config = dict(
    image_size=64,
    encoder_activation='gelu',
    text_encoder_mlp_ratio=4,
    text_encoder_inner_norm=False,
    text_encoder_num_experts=4,
    one_sided=False,
    epochs=12.2,
)
Rows from block 5 of the text encoder of a small contrastive image-text model, named by matrix and row number. Rows with one number within an expert belong to one neuron, the router's apart. Each number is 50 + 12 x the weight over its row's rms, rounded and kept within 0 to 99. All counts start at 0. After the name is the row's rms in percent of the matrix's.
Before each expert's rows are labels from the 100 texts, of 14976, where the router gives the expert most weight on average: "tokens" is the input token at the peak. Only what is clearly more common there than usual is listed. The data: rendered roads seen from a driver's seat, with toy cars, trees and houses. In brackets: how many of the 100.
# router: router (text_encoder.blocks.5.mlp.router.weight, 4x256, trained with AdamW), inputs 64-95
# up: expert up (text_encoder.blocks.5.mlp.up, 4x512x256), inputs 64-95
# down: expert down (text_encoder.blocks.5.mlp.down, 4x256x512, transposed), outputs 64-95

# expert 1
tokens: "yellow" (74); "orange" (13)
router.1 099:54 51 51 34 51 60 78 39 49 42 44 41 65 47 83 37 56 51 58 22 59 46 61 70 60 34 52 43 41 34 48 41
up.19 122:44 56 53 54 41 38 65 55 45 51 50 83 40 41 49 56 43 53 43 44 55 64 43 50 29 44 45 80 51 59 49 28
down.19 132:42 50 41 54 63 66 38 53 69 51 44 54 45 49 50 70 70 48 59 24 60 67 40 51 31 52 45 67 53 35 50 71
up.20 080:48 42 40 59 48 38 61 45 48 62 44 55 58 54 69 65 38 60 68 65 60 51 76 50 29 22 54 46 56 51 49 64
down.20 099:40 60 29 40 43 54 78 51 32 24 52 32 56 49 36 61 45 54 67 47 71 56 28 48 55 48 43 39 63 49 53 50
up.21 122:69 49 38 38 38 61 61 43 39 54 39 42 34 33 52 48 59 44 58 46 70 54 63 39 45 46 60 58 35 32 48 51
down.21 112:33 46 55 55 44 51 54 59 37 56 34 51 64 38 37 33 61 39 75 51 52 48 57 51 63 38 44 44 53 56 67 54
up.22 066:57 23 42 47 59 41 48 58 36 44 43 45 56 37 61 60 57 50 64 57 50 41 48 34 59 58 34 35 60 52 28 37
down.22 088:43 63 21 33 47 35 69 47 59 22 60 56 56 54 48 42 62 45 60 33 75 66 54 67 34 39 57 40 51 48 41 49
up.23 048:58 59 47 39 45 43 36 45 54 48 76 66 29 53 59 49 46 66 53 75 39 60 64 52 37 32 62 27 50 49 44 50
down.23 066:44 48 38 45 53 41 38 53 61 38 52 66 57 29 53 62 35 26 48 61 57 30 61 64 41 61 54 70 45 34 42 45
up.24 090:60 57 64 39 57 51 59 47 54 36 43 41 36 59 51 40 78 66 59 37 44 45 58 46 34 58 60 45 42 62 38 53
down.24 097:28 64 57 45 39 54 46 25 57 54 45 53 64 36 43 47 44 50 51 69 51 55 66 33 60 48 48 51 46 48 42 60
up.25 102:56 42 65 45 56 44 58 42 48 59 46 62 59 27 74 57 22 47 37 19 35 53 54 59 47 44 44 52 44 46 64 60
down.25 102:54 64 56 48 67 47 51 46 53 70 72 45 54 60 63 60 56 52 49 56 55 40 73 54 80 40 40 46 63 53 42 52
up.26 107:62 69 54 54 42 60 42 46 58 34 28 59 45 48 61 47 48 48 57 61 48 63 56 28 33 70 56 64 75 44 37 42
down.26 106:45 42 49 50 74 43 47 46 72 55 43 46 58 64 49 40 57 44 46 65 40 56 66 24 39 41 55 52 58 34 48 59
up.27 119:51 67 33 26 41 49 57 58 43 47 60 53 42 24 36 49 54 31 46 43 75 50 57 66 70 53 36 49 34 29 47 67
down.27 102:44 31 67 46 72 76 28 48 31 74 41 41 52 52 46 53 55 53 70 65 56 48 40 37 51 43 54 59 69 42 33 54
up.28 091:53 76 52 59 48 28 58 57 37 56 42 57 51 45 76 42 66 41 53 47 52 40 29 63 50 53 35 50 29 28 47 52
down.28 089:43 57 55 37 45 61 33 61 41 35 30 60 40 40 55 54 31 57 62 53 56 53 72 42 44 56 28 53 29 56 59 67
up.29 054:43 63 52 56 27 60 28 59 61 58 40 54 59 62 58 59 47 77 58 73 48 61 44 73 36 46 45 47 59 63 36 54
down.29 071:50 44 47 59 59 75 56 42 62 68 48 43 86 62 62 51 42 88 38 63 30 32 46 38 64 45 41 39 49 55 56 47
up.30 119:41 46 47 29 50 33 53 52 59 42 57 46 54 57 35 60 61 67 44 48 79 66 69 56 46 40 67 31 34 48 41 42
down.30 124:40 65 50 71 54 52 50 48 69 45 50 51 48 55 56 44 76 47 49 38 25 50 63 40 43 47 52 42 26 49 43 39
up.31 113:71 44 58 65 44 50 65 50 30 64 58 39 61 50 59 50 48 48 69 43 43 31 38 63 45 64 49 66 40 43 85 34
down.31 126:52 49 39 25 23 31 70 67 46 54 53 44 41 51 67 52 59 59 45 46 62 59 49 53 42 45 51 74 70 60 63 60
up.32 138:37 54 51 63 46 36 47 42 47 58 25 41 36 61 68 48 58 74 46 46 31 42 46 73 46 46 50 33 49 67 58 43
down.32 137:39 42 40 26 44 39 66 63 37 38 54 71 54 50 48 36 35 16 60 64 47 61 51 55 56 31 67 61 57 56 26 81
up.33 071:56 43 68 47 49 57 62 70 58 38 56 45 41 49 57 62 46 39 45 72 28 45 57 69 74 56 35 53 66 55 40 37
down.33 083:55 35 67 54 45 69 26 53 67 54 72 47 36 42 36 57 37 60 34 29 51 76 58 51 49 57 63 33 52 60 55 35
up.34 099:38 27 50 65 54 47 38 47 51 49 49 60 42 50 46 55 52 62 49 52 21 63 40 69 31 44 62 36 66 50 44 43
down.34 088:39 68 38 35 47 42 44 44 46 45 72 37 41 52 48 55 52 43 51 56 51 46 42 35 55 40 57 20 47 47 56 68
up.35 155:56 65 53 49 52 46 41 43 42 36 39 60 43 49 49 43 63 55 68 39 63 84 36 37 38 67 66 55 48 56 46 38
down.35 157:60 55 54 40 54 46 51 48 49 56 43 46 48 38 68 41 51 57 59 50 53 37 71 65 38 53 53 67 41 32 52 40
up.36 054:54 54 63 66 38 35 42 52 48 25 28 43 47 39 65 36 43 46 56 43 58 69 46 52 42 74 46 64 63 40 66 37
down.36 057:40 40 64 49 72 45 61 58 51 57 53 54 41 68 51 36 33 39 89 46 56 54 43 60 34 57 49 41 45 44 60 63
up.37 084:58 57 70 59 43 61 45 32 61 56 42 54 38 47 60 52 47 73 42 46 58 44 45 80 44 38 29 52 59 50 23 54
down.37 087:72 56 38 46 77 62 56 55 50 59 51 72 71 47 59 65 51 57 57 52 54 23 64 47 41 54 48 66 49 50 50 43
up.38 121:32 55 63 47 51 29 71 56 63 55 51 54 66 50 35 36 54 47 36 56 42 41 54 41 37 50 75 48 24 56 24 55
down.38 122:40 39 66 59 26 53 56 52 64 48 48 58 68 48 49 42 73 70 56 36 56 57 70 54 69 46 41 40 34 58 72 28
up.39 108:37 53 57 31 33 54 33 34 65 39 47 49 64 39 52 59 73 38 56 36 61 54 64 29 45 42 45 69 28 49 59 50
down.39 106:47 49 59 76 48 40 49 33 48 48 49 49 38 47 49 38 56 78 30 33 43 32 64 49 31 45 44 38 45 51 47 34
up.40 084:34 44 42 50 66 60 41 28 43 60 75 48 58 54 45 46 55 41 52 22 31 59 69 38 68 47 53 50 40 45 43 31
down.40 094:47 46 41 45 79 30 46 57 59 47 44 61 31 65 62 47 43 21 42 40 66 46 48 55 38 53 43 57 63 46 50 52
up.41 082:45 60 58 42 63 35 54 41 51 37 50 74 59 52 28 41 64 69 63 66 82 41 40 51 41 54 53 39 30 55 29 49
down.41 082:54 21 60 53 60 51 53 72 53 55 69 46 54 46 71 48 41 30 51 24 55 49 58 73 55 53 57 27 55 43 51 56

# expert 3
tokens: "truck" (13)
router.3 095:34 49 40 61 67 73 28 61 66 53 44 45 60 37 61 53 40 55 65 60 52 52 62 40 62 37 65 50 78 48 64 45
up.19 057:48 49 43 59 56 47 58 55 57 45 41 73 50 50 56 51 45 33 37 51 59 57 51 69 57 60 56 54 43 53 62 57
down.19 065:51 67 47 55 58 72 61 37 59 50 52 57 32 59 54 49 57 46 66 40 28 65 61 41 48 55 28 38 42 32 38 36
up.20 110:66 55 50 40 30 54 58 49 39 74 54 42 56 50 52 47 43 47 42 67 36 30 57 52 62 47 42 69 40 42 56 50
down.20 095:32 57 50 68 47 66 38 40 35 49 46 69 44 55 54 58 55 56 49 55 65 60 39 68 48 50 37 65 41 44 52 57
up.21 150:50 46 57 71 71 47 32 74 37 41 47 61 55 53 56 59 54 27 49 36 63 46 37 32 69 42 47 59 58 43 43 52
down.21 128:60 51 43 73 67 48 34 72 41 44 54 39 43 53 58 56 60 47 57 43 36 50 40 65 58 45 39 68 42 37 41 53
up.22 097:68 55 58 23 67 30 50 60 68 58 50 81 58 58 66 60 48 90 45 56 56 69 65 62 34 58 65 48 63 57 43 47
down.22 098:48 58 37 35 27 43 54 66 39 52 47 43 31 48 58 64 44 44 63 36 56 44 39 57 59 50 41 59 40 45 61 43
up.23 103:53 66 50 68 71 53 25 74 36 31 46 55 62 36 54 66 67 34 59 31 44 32 52 44 75 39 54 54 69 47 39 57
down.23 112:54 43 45 67 64 45 41 75 62 56 33 55 57 49 38 50 70 40 41 43 60 60 48 42 52 50 60 69 51 47 69 64
up.24 075:62 46 46 54 28 35 51 54 35 72 60 26 48 59 53 52 39 26 38 55 38 61 50 73 49 64 50 48 31 42 56 40
down.24 073:41 51 45 69 33 48 46 48 42 49 29 42 36 63 47 45 51 53 63 51 53 44 67 32 54 49 56 77 38 56 45 62
up.25 090:37 53 55 48 56 48 23 41 34 58 38 58 34 38 52 47 40 40 43 55 36 34 52 43 36 64 54 69 35 38 50 66
down.25 080:44 69 51 70 37 48 40 71 42 56 55 50 56 45 65 51 40 43 60 46 68 42 53 65 42 55 65 76 55 43 43 52
up.26 119:75 43 35 60 42 39 40 40 63 49 61 55 54 61 55 41 36 71 69 43 60 65 77 70 58 63 63 45 58 51 55 70
down.26 116:49 41 58 61 56 60 36 70 49 67 66 62 64 39 47 46 70 36 66 51 44 51 71 54 41 35 43 67 52 74 46 49
up.27 099:47 51 43 61 42 50 73 53 48 49 66 67 47 63 55 51 40 55 56 66 77 49 49 75 49 29 44 23 71 51 69 49
down.27 109:38 30 58 35 58 53 52 42 44 59 59 28 55 48 57 43 58 59 39 58 46 65 60 44 48 36 61 35 66 59 49 58
up.28 104:53 42 47 54 45 41 31 35 57 51 69 54 36 67 39 68 66 49 42 47 67 74 37 47 55 38 57 47 38 34 45 55
down.28 095:53 56 70 49 32 40 57 66 43 61 34 38 44 39 64 63 59 46 53 55 49 45 30 56 40 54 57 51 22 51 41 53
up.29 077:83 55 57 51 46 43 40 75 41 55 53 58 41 54 51 66 45 58 71 65 55 62 61 57 63 35 39 59 54 44 43 48
down.29 081:34 62 35 41 58 65 34 52 32 35 49 47 39 53 58 33 60 46 41 22 42 49 44 49 35 75 37 41 55 57 57 72
up.30 121:64 38 49 51 32 52 33 46 41 44 56 43 58 43 51 38 59 50 43 48 50 36 52 47 53 79 56 52 22 44 66 55
down.30 145:40 32 70 19 32 55 37 34 55 36 38 42 65 35 33 56 56 58 39 47 71 60 47 38 45 64 53 44 41 52 47 57
up.31 146:63 77 33 57 41 56 48 39 61 46 35 49 57 57 62 45 56 52 63 51 44 76 36 72 68 53 73 26 60 47 51 29
down.31 145:29 41 61 46 42 53 43 49 36 58 41 48 54 42 44 61 62 44 40 50 23 57 38 64 28 28 29 43 47 37 58 32
up.32 100:67 32 46 44 58 64 42 57 49 44 50 56 65 41 44 42 53 61 50 52 47 67 76 50 49 54 47 57 64 70 46 54
down.32 088:49 64 51 50 54 49 48 55 44 60 57 50 48 60 39 45 42 30 45 50 51 58 50 45 63 45 71 59 26 54 59 62
up.33 074:20 76 36 44 59 40 63 65 37 37 56 62 36 64 33 54 43 45 41 49 38 74 48 35 57 36 45 54 32 46 40 51
down.33 071:40 60 32 72 46 64 53 50 47 43 63 62 46 56 57 67 56 63 35 38 67 48 47 64 59 47 59 50 40 70 56 62
up.34 086:52 39 40 55 57 42 68 47 48 58 55 52 58 62 63 44 41 56 41 48 73 45 25 54 49 49 39 45 58 41 76 59
down.34 089:57 35 40 44 31 54 75 38 57 69 62 43 45 62 57 65 50 51 34 74 23 42 26 33 35 50 56 64 69 63 57 53
up.35 116:31 52 51 55 42 68 57 49 76 50 34 38 47 70 53 65 37 47 64 53 26 25 52 65 51 55 44 57 43 47 36 48
down.35 112:37 53 43 58 79 55 53 47 58 56 44 63 57 47 29 24 45 56 45 49 62 45 69 48 57 53 46 29 72 55 66 54
up.36 092:38 58 45 68 55 78 59 41 45 48 37 69 46 62 64 50 30 55 55 01 52 45 50 55 50 51 48 39 45 41 51 52
down.36 092:53 53 70 46 58 33 55 68 51 46 29 40 54 32 47 45 48 20 21 43 47 49 59 59 62 62 45 34 44 62 20 49
up.37 139:54 36 54 39 49 68 38 45 30 47 57 60 48 55 47 45 28 51 42 36 67 54 53 73 33 79 41 44 28 63 66 28
down.37 131:27 50 48 44 38 32 48 63 65 38 26 51 51 46 42 50 47 48 54 35 71 58 57 53 48 59 56 69 39 54 26 53
up.38 102:69 44 55 38 46 70 30 48 40 37 49 32 51 58 28 58 60 36 63 57 44 49 68 52 52 50 54 48 37 56 59 52
down.38 096:27 70 62 50 44 55 57 53 52 17 53 45 54 44 57 35 30 34 65 73 62 36 74 60 35 53 42 65 45 43 46 58
up.39 066:58 35 60 70 49 39 37 50 49 48 60 75 51 42 62 33 44 49 52 64 47 53 75 50 43 63 45 71 58 46 33 59
down.39 060:54 63 73 46 77 32 52 42 67 56 40 45 68 57 79 59 36 71 43 45 51 38 46 37 53 54 34 30 40 58 73 45
up.40 085:56 53 60 63 42 52 68 57 42 46 61 61 62 51 59 48 61 57 30 40 68 42 50 51 74 24 31 45 21 41 31 43
down.40 084:48 46 46 28 50 50 44 40 88 80 48 47 48 56 39 43 56 36 58 53 62 68 55 39 61 17 48 57 49 42 62 39
up.41 085:53 64 49 42 51 73 35 27 55 64 72 62 45 57 35 40 28 42 73 57 41 59 39 61 43 48 59 21 55 45 45 41
down.41 082:39 24 52 65 38 37 49 61 48 43 40 47 44 29 66 53 61 48 57 36 49 46 54 53 60 60 54 58 42 55 73 53

# expert 0
tokens: "barrel" (33); "dog" (30); "that" (23); "house" (7)
router.0 107:55 45 62 58 57 59 51 36 53 35 66 76 49 60 54 60 61 29 55 47 37 36 35 59 44 51 41 30 35 64 36 51
up.19 082:73 49 48 49 40 53 37 46 52 48 19 50 41 23 49 44 60 38 45 57 52 53 56 42 42 52 46 64 54 37 56 48
down.19 085:34 41 71 54 59 71 47 58 39 52 53 46 58 57 67 33 34 30 62 60 54 39 66 78 51 40 47 37 51 48 52 41
up.20 071:49 53 50 43 47 32 31 47 55 57 63 56 62 30 49 42 45 55 39 48 74 46 60 38 51 45 50 55 47 55 55 55
down.20 068:43 34 36 41 37 49 29 60 49 45 50 54 50 59 38 58 57 44 54 52 38 39 34 58 51 53 40 40 55 60 54 48
up.21 083:46 59 56 52 55 47 53 53 59 52 53 23 44 33 51 49 63 49 58 56 37 46 60 74 57 61 53 45 62 50 63 31
down.21 073:37 32 52 53 11 30 51 43 63 56 46 50 25 36 76 46 55 43 35 57 56 53 52 28 44 37 53 58 54 45 43 48
up.22 113:40 48 28 29 32 20 64 63 38 44 66 76 59 43 53 39 82 56 43 68 37 29 50 54 55 64 53 60 49 22 59 82
down.22 113:58 37 47 46 48 64 48 79 33 47 51 50 67 44 55 42 37 67 54 74 23 54 46 48 23 56 54 60 39 49 69 45
up.23 102:60 16 63 56 48 58 28 42 52 41 43 66 46 56 50 49 56 50 52 58 28 50 65 44 79 51 56 63 61 53 55 53
down.23 103:53 55 51 58 54 29 44 70 47 56 50 60 56 44 53 51 45 80 62 33 48 60 75 29 47 50 31 48 63 39 39 44
up.24 093:72 52 45 32 48 47 41 62 37 44 41 50 37 55 56 57 66 22 63 61 44 49 40 44 29 58 52 31 43 43 57 42
down.24 096:43 54 47 40 35 71 52 52 68 50 51 31 69 52 46 63 63 35 57 55 46 29 44 53 29 38 54 50 52 70 55 32
up.25 079:51 63 85 34 37 37 34 67 47 39 55 43 62 61 71 57 52 49 38 58 57 70 31 46 46 64 43 41 58 61 48 56
down.25 073:61 56 36 53 62 41 53 42 57 53 32 60 34 34 55 61 50 30 54 30 46 42 56 64 44 59 51 55 54 47 53 51
up.26 095:53 50 59 45 45 55 57 41 49 52 57 48 52 57 52 63 48 57 40 26 42 41 60 65 45 53 46 52 40 54 33 46
down.26 097:52 44 54 54 52 49 68 45 43 61 42 50 67 35 42 53 56 56 34 23 41 44 56 29 52 49 64 44 55 70 36 30
up.27 088:67 71 29 58 60 27 49 34 40 52 55 46 48 53 63 58 61 57 35 34 44 40 36 37 33 55 31 44 48 45 37 57
down.27 084:54 57 67 49 52 47 65 33 68 44 51 54 48 41 67 44 44 68 33 61 53 52 44 57 41 57 47 65 48 61 54 49
up.28 097:71 60 71 33 45 60 58 57 56 67 35 50 37 29 56 44 51 46 67 60 38 55 30 67 49 37 56 64 31 40 58 66
down.28 097:40 41 58 67 50 48 53 57 34 68 59 49 67 38 40 46 35 50 39 51 52 63 67 50 54 54 67 55 52 64 40 50
up.29 076:54 48 39 58 48 51 51 70 38 31 72 46 62 43 49 52 32 53 47 32 66 64 52 32 79 58 78 47 56 54 48 59
down.29 077:61 38 59 38 46 69 55 49 45 37 59 66 63 74 48 39 13 49 49 40 36 53 51 56 46 43 54 35 49 70 46 44
up.30 100:48 54 45 32 60 54 42 34 46 52 49 25 38 59 54 45 56 70 48 69 51 47 52 49 82 64 68 54 57 37 49 49
down.30 094:51 45 63 54 41 44 57 67 29 64 30 52 49 48 61 48 53 45 62 31 51 56 39 46 34 27 52 41 46 45 04 45
up.31 087:47 44 45 36 50 30 40 43 44 61 39 58 35 39 43 44 53 63 51 44 25 55 46 50 61 43 30 36 57 44 64 61
down.31 098:50 53 43 24 57 29 50 39 27 55 57 58 49 59 33 45 60 64 37 49 45 47 42 55 50 59 43 57 47 48 49 36
up.32 093:49 64 69 51 42 60 50 55 46 43 41 32 62 48 71 51 35 40 38 43 39 36 44 84 74 31 52 34 53 41 49 47
down.32 092:62 56 46 79 50 47 67 25 57 46 52 60 55 41 53 72 59 57 55 70 66 63 57 15 60 60 47 67 35 35 43 43
up.33 101:41 66 52 56 34 51 44 64 49 37 71 69 46 43 60 43 67 45 53 52 50 68 44 37 38 65 27 51 46 46 47 57
down.33 091:81 40 64 67 36 45 37 39 42 39 49 60 50 58 50 52 41 53 52 71 43 37 51 53 44 51 56 68 55 69 65 53
up.34 117:43 68 41 26 52 57 43 32 52 28 61 58 47 44 35 50 53 34 38 47 51 32 48 56 21 56 32 31 32 31 48 41
down.34 117:67 56 37 58 33 33 50 48 67 56 44 47 38 47 42 39 70 44 50 53 38 41 43 47 60 63 51 53 32 33 38 32
up.35 102:35 39 53 49 55 56 37 60 56 36 60 54 37 67 42 41 62 58 44 26 80 44 67 45 50 33 63 48 39 41 42 62
down.35 095:38 51 43 33 41 61 43 52 56 66 51 48 51 43 58 63 51 40 31 70 29 58 54 32 60 52 44 32 64 41 57 33
up.36 051:60 56 48 36 54 45 54 65 43 56 30 60 54 53 62 43 38 45 69 65 41 45 57 42 57 40 40 29 72 56 53 57
down.36 059:52 44 47 51 57 64 34 55 42 50 44 35 59 58 42 70 44 43 53 44 46 58 64 78 38 65 55 53 54 31 49 50
up.37 079:39 72 56 63 50 48 68 62 45 68 36 52 35 47 63 35 43 39 67 61 42 52 32 63 57 62 35 63 54 51 44 39
down.37 084:82 32 48 58 64 50 38 63 63 62 37 53 53 55 53 50 48 48 43 46 48 36 67 59 58 47 54 30 69 49 45 60
up.38 108:66 43 52 64 52 59 65 74 76 60 45 45 56 37 53 51 61 43 50 67 44 50 49 45 66 82 39 45 52 55 62 67
down.38 103:59 38 61 40 60 41 73 51 50 58 25 46 27 64 53 50 52 69 58 34 55 60 28 52 60 52 40 68 40 63 45 39
up.39 096:62 46 63 69 49 48 61 41 57 50 36 41 46 59 56 60 54 49 68 61 43 65 38 60 31 48 43 43 43 62 53 70
down.39 085:61 42 48 54 51 53 66 61 64 58 38 47 42 77 52 48 56 64 53 47 48 66 35 59 55 57 71 51 73 61 61 50
up.40 075:69 54 60 51 54 59 45 41 59 44 60 56 53 60 61 31 44 35 64 38 66 56 81 46 67 30 71 55 64 33 63 47
down.40 086:68 62 25 53 52 56 55 42 66 49 30 24 28 57 42 56 36 38 37 57 43 54 50 63 48 56 30 47 60 48 56 55
up.41 076:43 37 44 46 59 57 52 42 47 45 50 59 91 59 34 41 56 55 44 38 65 45 59 18 63 35 55 51 71 49 33 47
down.41 076:47 53 34 49 74 54 55 61 61 66 46 56 65 35 53 42 58 50 51 63 49 26 55 47 54 51 44 28 52 31 38 48

# expert 2
tokens: "<end>" (65); "grey" (35)
router.2 099:42 52 35 55 51 28 30 53 37 34 38 34 31 42 43 73 53 67 49 53 63 71 69 37 52 58 56 54 49 51 61 31
up.19 081:41 58 35 61 44 65 60 59 69 63 66 51 40 60 54 56 43 28 64 56 39 42 53 52 45 58 58 59 59 41 46 71
down.19 085:50 75 50 56 58 72 40 55 55 28 56 59 41 70 67 39 39 31 51 42 62 60 42 47 45 51 46 66 53 55 48 54
up.20 110:40 48 67 55 52 44 32 51 45 52 54 41 61 40 51 55 58 57 49 51 45 62 65 49 30 62 40 38 53 52 69 56
down.20 109:52 49 40 50 44 24 55 75 29 56 52 63 45 30 51 47 63 40 38 54 57 53 56 37 71 43 58 61 37 52 41 63
up.21 098:45 50 68 29 50 64 48 67 63 60 54 41 35 62 62 35 47 50 57 33 36 71 48 30 43 19 53 38 62 41 65 63
down.21 100:45 43 46 69 73 58 45 52 25 49 72 44 57 53 33 35 36 28 34 46 65 26 31 54 50 50 32 55 55 45 47 46
up.22 064:59 67 58 43 31 71 50 51 49 78 57 41 52 43 34 46 59 52 42 47 51 45 49 59 50 70 56 38 62 49 60 51
down.22 070:46 47 62 30 40 62 58 34 41 70 61 42 45 66 53 51 49 48 50 45 57 49 49 93 42 45 53 69 45 52 62 67
up.23 116:50 40 46 36 63 55 48 45 48 38 37 41 72 51 62 51 44 55 28 32 59 36 41 48 53 51 62 57 32 54 59 35
down.23 115:67 62 28 53 50 59 45 65 35 47 55 49 65 32 52 41 39 45 61 75 54 59 50 34 42 18 56 49 41 33 52 48
up.24 092:33 63 60 72 24 67 37 52 56 68 50 80 42 65 47 53 57 60 51 48 54 47 38 68 63 41 41 40 54 37 40 56
down.24 096:44 67 33 41 42 40 52 24 47 37 78 66 40 61 69 46 38 58 59 43 61 29 53 59 55 42 50 54 27 52 46 34
up.25 114:31 45 66 40 45 47 76 66 31 61 60 68 43 45 48 63 57 41 59 46 60 64 48 52 53 41 40 36 54 46 37 44
down.25 106:39 47 28 53 30 48 45 55 70 47 58 44 55 54 38 48 32 55 22 40 35 63 14 72 61 57 42 40 40 47 61 62
up.26 090:62 46 38 53 61 58 44 23 53 55 38 62 30 54 63 48 35 70 37 41 36 50 59 33 51 46 45 51 50 61 55 48
down.26 095:58 37 59 65 65 36 65 49 75 31 48 45 45 54 55 49 49 56 54 19 65 56 44 44 31 33 54 48 36 63 45 47
up.27 117:51 58 50 55 57 36 57 56 45 67 58 34 70 46 54 42 43 42 52 31 44 27 44 37 54 56 54 48 43 43 27 44
down.27 122:52 60 60 57 51 45 81 52 50 46 65 48 45 77 51 57 57 51 58 67 48 46 66 53 35 40 49 66 48 64 49 75
up.28 102:40 50 43 58 52 47 63 64 52 30 44 44 42 46 46 63 54 54 67 44 29 58 75 47 51 54 60 54 44 61 61 52
down.28 094:42 41 37 63 44 52 71 50 47 39 80 52 56 66 41 69 43 35 53 51 40 33 47 51 28 32 52 42 45 28 49 36
up.29 081:36 60 34 41 44 69 59 51 66 26 69 52 53 55 66 51 54 62 44 46 57 57 52 45 49 52 34 36 71 50 61 54
down.29 083:74 40 60 50 54 33 34 40 53 63 57 57 55 51 28 54 42 41 58 63 55 62 52 45 42 41 56 61 40 52 47 45
up.30 119:72 65 49 68 45 47 25 32 47 66 45 29 62 49 36 57 45 50 44 47 30 70 57 49 45 54 38 50 58 57 44 57
down.30 113:49 40 59 68 49 44 36 36 60 53 38 67 46 35 61 47 47 76 48 36 49 50 62 56 48 58 61 52 65 53 57 46
up.31 079:45 41 50 65 49 70 78 76 46 34 35 56 55 56 31 57 62 46 60 46 34 43 62 47 74 61 41 46 29 57 43 34
down.31 082:42 67 43 70 41 58 47 70 41 53 53 27 52 46 22 64 46 45 58 58 47 49 52 68 40 34 51 41 55 48 30 40
up.32 075:31 58 60 47 59 57 51 45 70 49 46 67 56 52 44 56 63 54 47 35 18 58 41 43 40 51 50 41 55 45 54 41
down.32 066:48 50 31 39 54 43 50 62 49 68 65 46 40 34 40 65 50 55 34 49 69 58 49 65 63 57 49 58 32 29 32 42
up.33 048:52 52 64 40 51 68 58 58 55 62 37 71 46 40 76 38 70 41 45 35 19 69 26 55 43 59 43 54 36 67 41 43
down.33 054:50 55 55 55 52 64 60 69 45 33 54 61 50 41 58 47 41 36 44 52 56 54 47 44 48 46 49 48 49 23 50 36
up.34 080:38 56 56 79 49 57 44 83 56 24 35 62 52 43 13 69 47 57 48 42 44 40 46 51 76 49 71 36 42 47 51 33
down.34 078:32 46 50 55 43 50 57 38 41 43 49 58 52 36 36 53 39 51 55 65 40 33 52 46 53 24 30 55 56 41 54 37
up.35 090:25 40 57 65 36 51 38 60 53 70 78 35 42 70 40 35 47 37 65 51 48 59 42 60 67 73 53 54 64 40 40 58
down.35 102:66 44 44 73 53 53 61 55 42 58 65 38 56 61 64 44 40 54 52 70 63 74 50 67 44 32 53 55 55 58 41 71
up.36 087:57 38 46 64 38 65 40 55 54 60 43 36 49 53 41 60 44 58 51 59 64 56 30 57 57 52 41 68 48 36 77 52
down.36 103:48 35 27 41 45 51 60 60 33 68 60 50 56 61 43 45 50 64 63 55 50 54 38 42 46 51 45 37 48 38 71 47
up.37 102:48 26 45 52 61 48 53 53 29 42 53 47 59 31 45 39 34 33 56 42 75 54 47 61 59 68 48 57 51 56 35 52
down.37 107:47 55 59 48 57 57 54 51 61 57 64 65 54 31 45 27 50 45 47 51 49 41 44 48 49 48 56 48 42 49 47 45
up.38 102:50 67 44 58 58 53 28 37 51 72 65 70 51 70 46 48 44 43 51 42 64 61 59 66 79 41 46 55 53 43 45 56
down.38 102:63 75 49 45 08 39 50 60 48 25 50 57 49 73 40 61 58 27 54 60 58 64 50 66 62 57 61 81 35 59 36 60
up.39 118:54 47 51 64 50 65 49 70 38 48 61 54 35 26 75 52 38 36 43 42 39 63 45 39 38 57 75 62 43 45 62 76
down.39 110:55 77 54 59 54 67 76 56 72 34 58 65 44 74 74 47 53 46 62 44 62 57 67 34 49 46 46 56 42 46 65 61
up.40 097:51 74 45 42 58 48 51 51 34 45 58 65 58 53 46 55 44 60 31 51 41 60 47 27 47 39 57 55 40 51 51 52
down.40 097:46 62 60 48 34 56 31 53 56 48 66 42 37 58 54 50 49 40 52 53 36 32 80 46 34 56 37 62 50 35 43 44
up.41 096:46 40 48 61 37 52 63 78 47 37 28 69 53 39 25 38 46 51 48 60 58 17 38 62 75 49 52 41 71 55 37 32
down.41 095:35 53 64 39 39 65 51 44 14 48 31 37 65 51 18 63 63 58 44 34 56 27 52 58 59 62 55 35 43 21 63 15